config.toml
model = "CTC image transcriber"
train_examples = 22605
crop_scale_min = 1
tokenizer = "char"
vocab_size = 30
hidden_act = "gelu"
depths = [2, 3, 4, 2]
widths = [96, 160, 288, 512]
optimizer = "adamw"
beta2 = 0.999
eps = 1e-06
max_grad_norm = 1.0
batch_size = 64
epochs = 83.2
final_lr_fraction = 0.05
Rows from block 8 of a small CTC image transcriber, named by matrix and row number. Rows with one number belong to one channel. Each number is 128 + 32 x the weight over its row's rms, rounded and kept within 0 to 255. All counts start at 0.
After each channel's rows are labels from the 100 images, of 14976, where the channel reaches its highest value: "responds to" is what is common among them. Only what is clearly more common there than usual is listed. The data: short English words printed on busy colour backdrops. In brackets: how many of the 100, against the usual share in percent.
# sq0: squeeze pointwise conv (model.blocks.8.sq.0.weight, 72x288x1x1), inputs 96-191
# e10: expand pointwise conv (model.blocks.8.e1.0.weight, 144x72x1x1, transposed), outputs 72-143
# e30: expand 3x3 conv (model.blocks.8.e3.0.weight, 144x72x3x3, transposed, each kernel summed), outputs 72-143

sq0.26 [127 116  84 117  96 129 150 121 135 147 130 147 134  92 139 115 143  96 108 122 140 142 135 128 150 146 156 121 135 124  86  96 116 133 129 131 126 122 151 131 119  97 148 133 118  90 133 121 111 162 144 129  94 146 164 244 127 113 133  88 126  61 145 173 145  62 233 118  90 148  85  93 232 167 166 118 113 126 147 255  80 111  78  70 194 116 180 110  78 138 121  75  89  80  59 181]
e10.26 [120 125  92 108 141 102 158 140 115 122  93 134  57  73 107 116  71 146 102 108  61 104 122 104 125 103 139  63 128 136 119 130 126  60 150 109 127 136 110  57 142 150 113 102 101 106  62 157  99 138 141 126 155 150 139 143 105 110 112 127 122 132 152 137 155 106 115 114 115 142 124  59]
e30.26 [115 128 131 144  49  78 152 134  66 127 114 118 112 114 139 113 118 156  58 161  40 144 139 141 113 149 114 141 132 128  71  60 130  74  91  82 130 145 155  99 131 122 144 147 123 146 119  68  99 116 122  87 173  85 121  84 152  68 120 129 157  78  78 100 118 132 158  63 147 139 106 122]
responds to: the letter l (76 vs 22.5); the letter p (67 vs 13)

sq0.6 [117 109 137 112 108 130 132 152 145 117  97 109  90  94  84 155  97  99 120 118  96  96 145  91  91  87  83 114 125 147  82 101 103 130 101 100 134  91 151 115 119  99  83 140 130  85 123 145 148  77 133 143 187 147 105  83 129 149  68 101  69  88 108  85 117 126 100 146 115 115 112 154 166 157 133 131  89  81 125 113 144 155 129 145 143 176  67 113 126 115 155  82 143 102 152  41]
e10.6 [186 162  85 174 106 132 116 118 143 146 141 128 136 123 170 130 129 121 147 150 143 101 128  92 130 122 121 134 126 104  96  99 108 147 112 166 242  93  84 138 163 146 148 132 191 197 139 118 111  65  88 142 124 129 152 144  46 109 136 117 150  91 139  96 106 199  90 151 186 255 141 151]
e30.6 [140 122 131 156 126  99 131 143 135 111  95 163 101 117 132 162 143 128 141 132  76  76 112 124 130 114 102 116  30 100 134 123  87 128  67 166 118  98  93 143 173 105 110  70 192 114 131 101 113 128 107 109  68  92 103 186 144 132 118 186  77 130 124  78  87 100 131 124 138  77  87 145]
responds to: the letter e (62 vs 35.1); the letter l (54 vs 22.5)

sq0.60 [116 140 142 114 120 101 119 103  86 136 120 139 137 122 137 128 115 121  83 131 107 139  90 122 125 121 132 129 127 125 123 123 130 127 125 124 115 127 103 111 102 123 125 112 124 121 130 121 182 138 112 147 104  13 153 118 102 179 120  90 111  71 119 126 116  86 141   9  85 171 138  28 116 114 136 163 123 123 151 121  43   0 158  91 118 137 132 114 165 144 104 119  63  79  54 145]
e10.60 [122 217 128 167 137 185 152 171 151  80 136 159 146 149 124 117 146 219 129 153 145 133 175 142 170  91 134 147 125 147 134 136 129 148 141 126 160 132 144 143 104 154 190 176 220  80 146 160 144 130 158 117 171 142 161 149 163 172 180 170 205 129 167 131 121 100 132 186 133 128 186 144]
e30.60 [134 161 146 155 136 138 106 149 121 173  88 156 151  97 115 128  74 167 147  13 162 101 146 117 122 104 112 102 134 136 142 122 157 118 148 110 116 107 149  73 116 110  90 147 123 126 179 102 127 100 156 133 139 149 152 141 115 116  81 108 173 138 152 198 179 187  90 122  50 120 130 158]
responds to: the letter a (90 vs 35.3); the letter m (66 vs 9.8); the letter r (65 vs 22.7); the letter p (30 vs 13)

sq0.9 [146 108 151 112 120 133 119 124 124 101 130 101  81 120  74 147  62 121 134 131  71  86 124  98  50  50  42 128 128 152 115 121 128 128 133 128 152 137 113 143 131 121  70 104 139 116 122 145 137  82  91 135 115 127 145 138 128 151 131  94 117  97 149 196 102  92 164 119 109 133 124 102 171 191 196 132  91  98  80 164  94 112 146  89 119 105 101  83 121 129 150  96 108  99 109 129]
e10.9 [117 165 160 177 164 114 164 152 122 127  99 144 100  88 136  99 118 154 152 127 112  54 135  83 145 161 157 105 124 158  70 157  74 119 167 111 133  67  78  97 108 158 137 108 177 135 100 162  77 113 160  96 162 164 156 152  71 132 120 147 178  79 159  69  76 134 124 142 126 106 153 109]
e30.9 [ 79 184  51 178 139 107 146 129 129 111 137 118 109 110 104 136  94  89 101  81 140  86 168 118 103 131 145 106  67  58 127  73  75 100  70  97 136 131 159 126 107  74  85 132 122 113 146 147  87 146 110  61 144 118 128 120 163 117 121 131 147 135 139 135  97 141 125 153 123  76  71 137]
responds to: the letter l (67 vs 22.5); the letter w (31 vs 9.7); the letter k (31 vs 11.9)

sq0.45 [114 134 145 108 117  98 121 112  94 134 119 134 131 117 130 126 105 116  82 130  97 133  98 119 118 113 127 128 127 124 117 118 128 127 124 123 112 126 105 109 101 118 118 105 126 116 129 119 179 130 110 149 105  25 156 135 104 176 123  88 120  61 125 135 105  73 151  16  86 168 133  17 126 126 151 161 121 121 147 133  28   0 164  88 127 133 126 107 159 142 108 116  61  73  45 148]
e10.45 [126 219 130 181 137 177 155 170 141  82 132 154 138 139 127 116 142 217 122 148 140 116 169 135 167  94 134 140 126 146 123 135 123 145 142 121 168 122 135 136 104 160 186 167 230  87 139 162 134 123 159 115 176 144 161 150 150 164 175 165 225 121 175 120 115 108 129 181 130 131 184 138]
e30.45 [126 168 129 161 139 132 115 151 120 173  99 149 151 102 120 126  74 162 144  13 165  95 154 121 121 111 118  96 134 125 137 114 144 115 133 101 119 113 160  75 104 105  88 153 124 117 177 104 121 105 159 114 150 151 153 134 124 115  84 103 183 135 153 194 167 186  90 133  59 122 122 159]
responds to: the letter a (72 vs 35.3); the letter r (50 vs 22.7); the letter m (43 vs 9.8)

sq0.8 [106 129 117 104 140 106 130 146 143 122 116 126 119 132 114 117 119 137 168 128 120 116 141 123 116 119 103 126 127 116 118 132 128 127 120 118 110 114 146 111 107 134 113  89  93 128 126 113  58  76 183 142 130 130  68  45 110  52  62 111 131 159  76  35 146 137  85 136 109  90 102 150  27  61  80  72 134 143 155  54 141 148 123 161  58 117 139 148 100 115 104 117 146 129 144  72]
e10.8 [142 101 210 161 145 124 147 152  89  88 124 118 140 125 154 125 147 140  54 104 148  43 117 129 122 220 132 142 127 141  84 135  88 149 145 105 137  86 115 142 128 106 102 111 125 203 138 153 100 111 158 116 136 138 106 131  77 128 108 131  89  82  97  73  77 195 119 107 112 154 106 142]
e30.8 [159 158  77 172 114 153 109 130 173 140 140 109  87 131  95  99 140 172 149 114  79 118 131 145 116 101 123 131 146 118 103 152 108 126 103 174  90  96  98 233  97 152 170  79 106 122 123 158 103 112  41 133 107 118  93 131 139 163  85 110 140  89 104 126 125 141 114  98 126 106 166 123]
responds to: the letter r (52 vs 22.7); the letter h (35 vs 12.3); the letter w (27 vs 9.7)

sq0.30 [115 144  39 146 182 114 135 139 134 132 123 143 145 180 144 121 130 179 132 133 131 140 132 159  97 107  56 138 127 125 165 183 155 126 128 120 118 143 139 112 115 182 140 126 112 175 131 125 111 123 154 193 146 128 118 159 144 110 132 118 153 161 115 136 186 148 134 131 101 150  59 129  32  69 138 109 179 157 111  99 128 126  71 173  69  95 186 134 141 129 136 101 119 129 135 141]
e10.30 [151 104 150  93 105 110 108 126 110 166 133  98 125 117 183 130 132  96  91  90 134  44  99 116 105 153  93 128 128 108 107  94 117 132 103  71 144 103 107 131 148  55 107 111 157 213 128 117 107  92 130 130  95  96 118  98  65  89 103  95  93 105  33 103 106 217  79 114  74 134  95 134]
e30.30 [125  41 138 133 130  74 134 132 148 105  76 133 125  96  93  63 158 140 113 100 106 135 119 118 144 124 147 136 131 100  90 122 142  71 119 174 151 113 119 132 150 149 161  87 147 129  36 108 120 133 130 113 106 158 136  69 156 140  81 156 116  55 140 105 133 123  98 157 129 141 148  98]
responds to: the letter o (74 vs 33.8)

sq0.67 [ 96 159  84 128 193  96 139 104 128 124 107 177 148 182 143 117 129 183 174 134 125 143 123 143 121 125  97 135 127 119 155 186 156 125 116 109 101 121 165  97  88 186 140  99  85 172 129 113  93 116 157 159 135 140 120  74 155  89 115 127 145 190 123  87 174 169 101 145  79 115  86 129  48 103  90 102 147 142 156  59 125 126  73 145  53 114 156 140  95 135 144  90 118 131 124 104]
e10.67 [145 128 231 137 102 142 102 112 114 182 149 109 160 152 158 155 165 105 129 118 165  63 118 155 106 226  95 162 127  97 131  94 130 164  98  75 118 127 145 160 147  78 130 133 123 206 158 102 135 133 121 146  97  93 123  90  73 102 132 110  97 126  69 115 113 194  83 125  73 129 124 161]
e30.67 [122 119 106 151 143 101 104 103 158 118 132 135  98 126  53 109 150 151 129  88  79 129 105 147 115  83 145 134 135 113  89 137 136  90 107 163 117  77  95 186 119 130 148  61 142 126  57 145 123 102  98 115  93 117 106 122 137 150  56 132  99  81 107 102 111 106 108 119 121 113 125 100]
responds to: the letter o (60 vs 33.8); the letter w (51 vs 9.7)

sq0.47 [116 146 136 114 121 100 123 105  85 138 119 148 143 121 142 128 119 121  75 133 109 145  89 124 131 125 138 131 129 125 122 123 132 129 125 124 114 127 108 111  99 124 132 111 123 120 132 120 179 138 113 140  95   2 156 126 104 178 123  95 116  68 123 122 109  80 145   0 108 172 136  33 120 117 139 164 131 133 146 127  50   0 156  92 126 127 131 109 164 145 104 135  87  80  62 147]
e10.47 [118 214 120 170 133 179 150 168 146  80 131 150 143 145 117 108 142 222 121 146 141 125 168 138 161  77 131 143 124 135 128 129 123 145 137 115 161 129 141 139  94 157 187 170 214  68 142 158 139 137 148 108 173 139 161 146 157 165 176 165 215 124 175 125 116  92 129 181 126 126 184 140]
e30.47 [134 160 141 156 128 133  98 154 126 180  91 152 145  97 117 127  69 169 147  33 161 102 145 132 125  98 109 113 141 141 141 122 156 123 144 109 116 101 148  67 114 105  94 150 120 124 176  97 119  88 158 130 150 156 156 127 110 116  80 106 180 144 145 202 172 193  94 121  64 121 126 156]
responds to: the letter a (91 vs 35.3); the letter m (69 vs 9.8); the letter r (69 vs 22.7)

sq0.11 [155 147 170 127 138 140 112 119 132 131 128  98 127 127 123 133 132 131 179 131 136 124 130 136 102 111  71 129 128 129 120 132 133 124 122 122 148 132 133 155 156 133 115 121 138 123 131 126 148 166 134 181 184 142 135  87  55 124  91 129  81 144  30  85 162 145 132 153 117 147 122 162  90  73  37 144  89  92 161  63 173 155 120 136 129 217 110 159 135 127  84  74 134 145 159  47]
e10.11 [126 105 158  95  90 169 121 121 162  42 158 110 155 155 154 154 156 108 163 158 155 154 121 163 115 170 110 156 128 107 164  76 168 153 106 163 182 138 167 158 148 134 134 161 146 169 152 124 157 117 107 156 114 128 149 143  93 113 140  80  64 150 128 150 138 174  80 152 188 162  88 149]
e30.11 [125  83 180 109 115 153 130 130 139 117  90 174 133 103  97 102 173 155 140 136 112 113 104 149 126 124 125 142  82 148  85 151 142 110 121 143  76 113  86 142 150 176 130  92 152 153  83 109 132 148 100 161  15 103 132 193 141 162  86 170  94 114 170  84 150 105 159  40 144  57 182 108]
responds to: the letter l (72 vs 22.5); the letter e (68 vs 35.1); the letter a (61 vs 35.3); the letter b (27 vs 10.6)

sq0.29 [145  96  53 130 103 138 112  76  77 116 116  84 103 108 115 132 161 105  56 121 154 108  75 105 166 162 169 119 127 135 113 105 107 126 111 110 140 119 103 145 140 104 128 119 146 110 124 136  89 135 154 138 138 143 107 146 197  94 171 110 108 115 195 132 110  79 147 135 131 121  68 140 173 166 124  84 119 167  94 181 132 140  89 145 166 122 154  80  95  94 182 134 138 103 138 124]
e10.29 [122 105 115 112 126 103 115 110 121 111  84 115  57  76  66 118  70 120 120 113  60 112 108 106 111 130 128  64 129 121 122 131 116  57 123  99 118 133 108  60 116 112 100  99  94  87  64 114 107 147 115 113 114 118 126 109 122 106 100 111 119 136 120 140 148  78 144 109 101 128 106  60]
e30.29 [121 142 133 141 101  54 103 113 104 116 126 154  85 121 107  92  88 115  95 174  57 130 132 134 103 106 109 160 119 115 147 101 130  99  80  89 127 106 122 116 135  87 121  85 100 115 128  88 118  47 175  83 199 140 144  82  74 111 137  89 118  92  73  86 109 125 185 109 145 161  84 124]
responds to: the letter t (64 vs 22.6); the letter a (61 vs 35.3)

sq0.10 [100  87  44 122 125 101 108 129 115 104  97  65 107 129 120  67 171 126  83 116 165 107 116 118 185 185 186 114 120  66 131 127 112 121  98  96  75 110  95 105 109 126 134  99 104 133 116  64  93  86  87  98 116 152  90 109 174 107 155 115 120 132 183 168  98  83  99 138 128  92 127 132 151 185 130 102 139 133  56 130 120 139 125 103 103  98  92  76  96  98 178 139 137 101 114 149]
e10.10 [124  81 109 103 133  72 130 135  89 105  81 114  59  74  80 111  64 135 113  75  63 123 105  96 117 117 132  63 128 132 116 135 116  65 131 129 101 124 102  66 117 123  71  75  90 103  67 132 101 144 135 107 129 129  85 129 139 112  83 117 123 126 122 131 134  93 142  72 128 114 102  68]
e30.10 [121 168 122 143 123  87  99 114  98 121 125 133  87 101 143 132  68  69 113 191 112 108  83 127 108 100 124 150 132 128 153 107 106 119  84  58 152 108 126 147 106  66  82  93  74  83 143 148 131  64 120  86 211 119 148  61  81 107 176 104 111 114  87 110  94 119 188 155 162 153  71 132]
responds to: the letter o (65 vs 33.8); the letter r (49 vs 22.7); the letter m (42 vs 9.8); the letter h (37 vs 12.3)

sq0.25 [148 133 133 158 165 160 143 136 146 114 150 184 150 167 153 122 135 165 140 128 135 144 147 135 140 132 145 128 127 128 158 168 140 127 143 144 145 149 155 153 154 166 160 156 135 164 131 133 104  89 116 122 103 144 125 131 109 103 105 160 146 129 115 162 148 162 104 150 145 112 140 102 127 122 166 123 156 130 117 100 113 123 157 112 147 113 119 137 112 136 104 140 115 164  94 173]
e10.25 [101 110 138 136  96 111  70  61 113 201 120 121 127 125 118 120 125  72 137 103 128 114 117 118 121 137  92 126 127 109 119 101 118 128  89  68  68 115 116 129 105  79 113 114  90 119 128  69 122 115  87 113  70  73 129  56  95 121 114 124  60 118  88 116 112 117 111 116  52  95 118 131]
e30.25 [108 136  90 141 122 124 117  43 114  87 124 139 152 133 124 128 125 146 127 124 139 201 124 120 152 123 156 130 143 125 132 130 137 124 161  98 213 140 172  81  86  98 175 200  54  71 123 105 134 126  30 162 140 107 100 114 108 147 142 125 171 142 147 136 141  54  73 138 145 126 101  82]
responds to: the letter e (84 vs 35.1)

sq0.62 [134 159  52 103 155  98 108 124  96 129 125 134 122 156 120 149 112 154 105 143 104 122  97 113 112 109 118 142 121 144 153 158 150 123 132 131 135 148  92 129 107 156 117  73 147 153 121 131 157 119 160  96  90  29 125  86 133 171 132  85 118 123 140  84  82  53 134  33 149 139  84  85  92 104  77 136 173 172 138 128  93  69  86 111 107  87 154  91 138 121 124 181 129  58 120  91]
e10.62 [184 174 105 150 154 155 190 200 142 130 117 160 119 117 127 119 117 199 150 162 116 127 163 136 170  85 154 117 126 168 116 147 117 120 166 155 152 131 136 115 123 183 166 160 121 132 113 195 114 113 207 120 202 174 124 176 152 163 160 185 176 112 188 112 118 139 130 155 152 151 176 116]
e30.62 [125  84 133 135 147 101  48 165 171 169  54 174 131 110 117 112 113 164 133  83 132 125  85 137 124  51 135 148 167 146 145 123 152 120 133 163 143  26  57 103 148 125 145 124 154 132 109  79 124  60 185 138 149 193 164  80 101 121  79 118 150 132 135 158 141 177 132 132  81 128 128 131]
responds to: the letter a (61 vs 35.3)

sq0.48 [151 162 130 160 165 170 136 146 153 140 198 160 174 159 169 141 142 164 192 140 155 165 151 167 115 124  80 144 127 146 149 164 162 127 183 197 138 173 143 168 186 166 172 165 120 155 136 155 104 129 111 159 179 192 110 178 119 107 109 105 108 220 113 173 117 111 125 169 120  76 130 150 136 148 157 101 127 118  95 113 139 162 122 146 121 132 133  86  70 115 146 106 132 106 139  90]
e10.48 [118  93 129 124  77  98  88  95 112 153 132  67 133 132 128 128 132 103 121 105 131 132  61 126  62 127  78 132 129  65 125  67 126 130  78 104 110 123 122 132 117  85  86  96 118 125 131  91 125  98  86 124  90  83 121  91  99  70  69  62  73 122  81 118 120 129  76 106 108 128  60 129]
e30.48 [117 129 138 132 113 116 137  66 120 107 127 126 152 118 105 137 116  95 117 159 103 130 140 189 103 126 138 145  36 157 122 118  64  90  46 111 144 146 146  94 146 128 106 110 138 143 118  98 120 158 116  85  71 119 127 128 133 119  76 168  97 158 148  36  55  20 166 128 190  96 130 123]
responds to: the letter e (98 vs 35.1)

sq0.19 [107 163 155  95 167  80 121  69 101 149 119 180 165 167 169 131 130 169 103 134 124 163 105 132 142 141 159 145 128 127 167 165 159 124 123 114 118 147 126  97 103 166 161  89 137 168 134 112 100  94  94 144  91  98  91 142 118  97 167  71 129  76 135 110 137 163 135 113 118 126 141 152  82 108 150  96 108 150 116 110 139 140 208 121 132  81  86 124 119 114 115 135 161 112 153 118]
e10.19 [104 111 115 150  96 125  73  74 147 125 105  91 118 103 127  82 109  71 155 122 124  92 100  80 102 114 102 114 124 110  82 111  87 126  87  94  90  76  83 120  89  76 102 121 110 120 116  71  87 147  68  86  67  86 139  84  94 129 112 120 147  78  79  79  80 126 137 113  99  91 100 126]
e30.19 [125 167 126 123 154 142  94 110 141 153 135  93 119 165 120 176  64  56 128 134 150  91 113 123 119 113  83 143 135 125 144 126 128 171 128 112 123 144 159 139 135  95  67 101 127 148 176 125  97 106 123 131 162 141 113 105  62 152 196 147 121 157 129 129 102 114 125 145 119 121 162 107]
responds to: the letter r (69 vs 22.7); the letter o (60 vs 33.8); the letter m (26 vs 9.8)

sq0.41 [127 154 121 118 122 103 126 117 108 143 138 146 137 123 121 144  57 122 105 136  52 140 110  97  62  58  76 133 127 141 124 124 136 129 142 144 127 139 123 123 112 123 101  97 136 121 131 133 188 153 121 156 127  40 195 110 114 176 134  92 118 104 129 129 131  86 147  50  79 169 121  37 101 117 105 175 146 128 148 135  47  20 127 108  90 118 143 116 156 161 112  99  44  85  71 148]
e10.41 [159 255 142 216 151 194 144 138 178 128 138 155 147 145 128 131 153 179 147 188 149 119 162 141 153 113 143 149 127 133 128 145 126 151 152  98 151 129 137 144 114 144 210 191 187  85 146 148 136 102 133 124 152 144 209 132 115 143 182 153 185 128 151 126 126 101 128 227 110 141 190 146]
e30.41 [123 141 132 130 143 119 107 152 133 140  69 180 175  98  99  92 107 153 102   6 162 115 120 155  96 104 116  78 120 148 155  95 126  72 139 122 116  94 134  35 112 117 104 142 127 121 149  88 125  97 176 108 105 148 142 116 119 113  36 121 161 142 154 188 141 184  82 133  81 125 124 158]
responds to: the letter l (87 vs 22.5); the letter d (44 vs 15.5)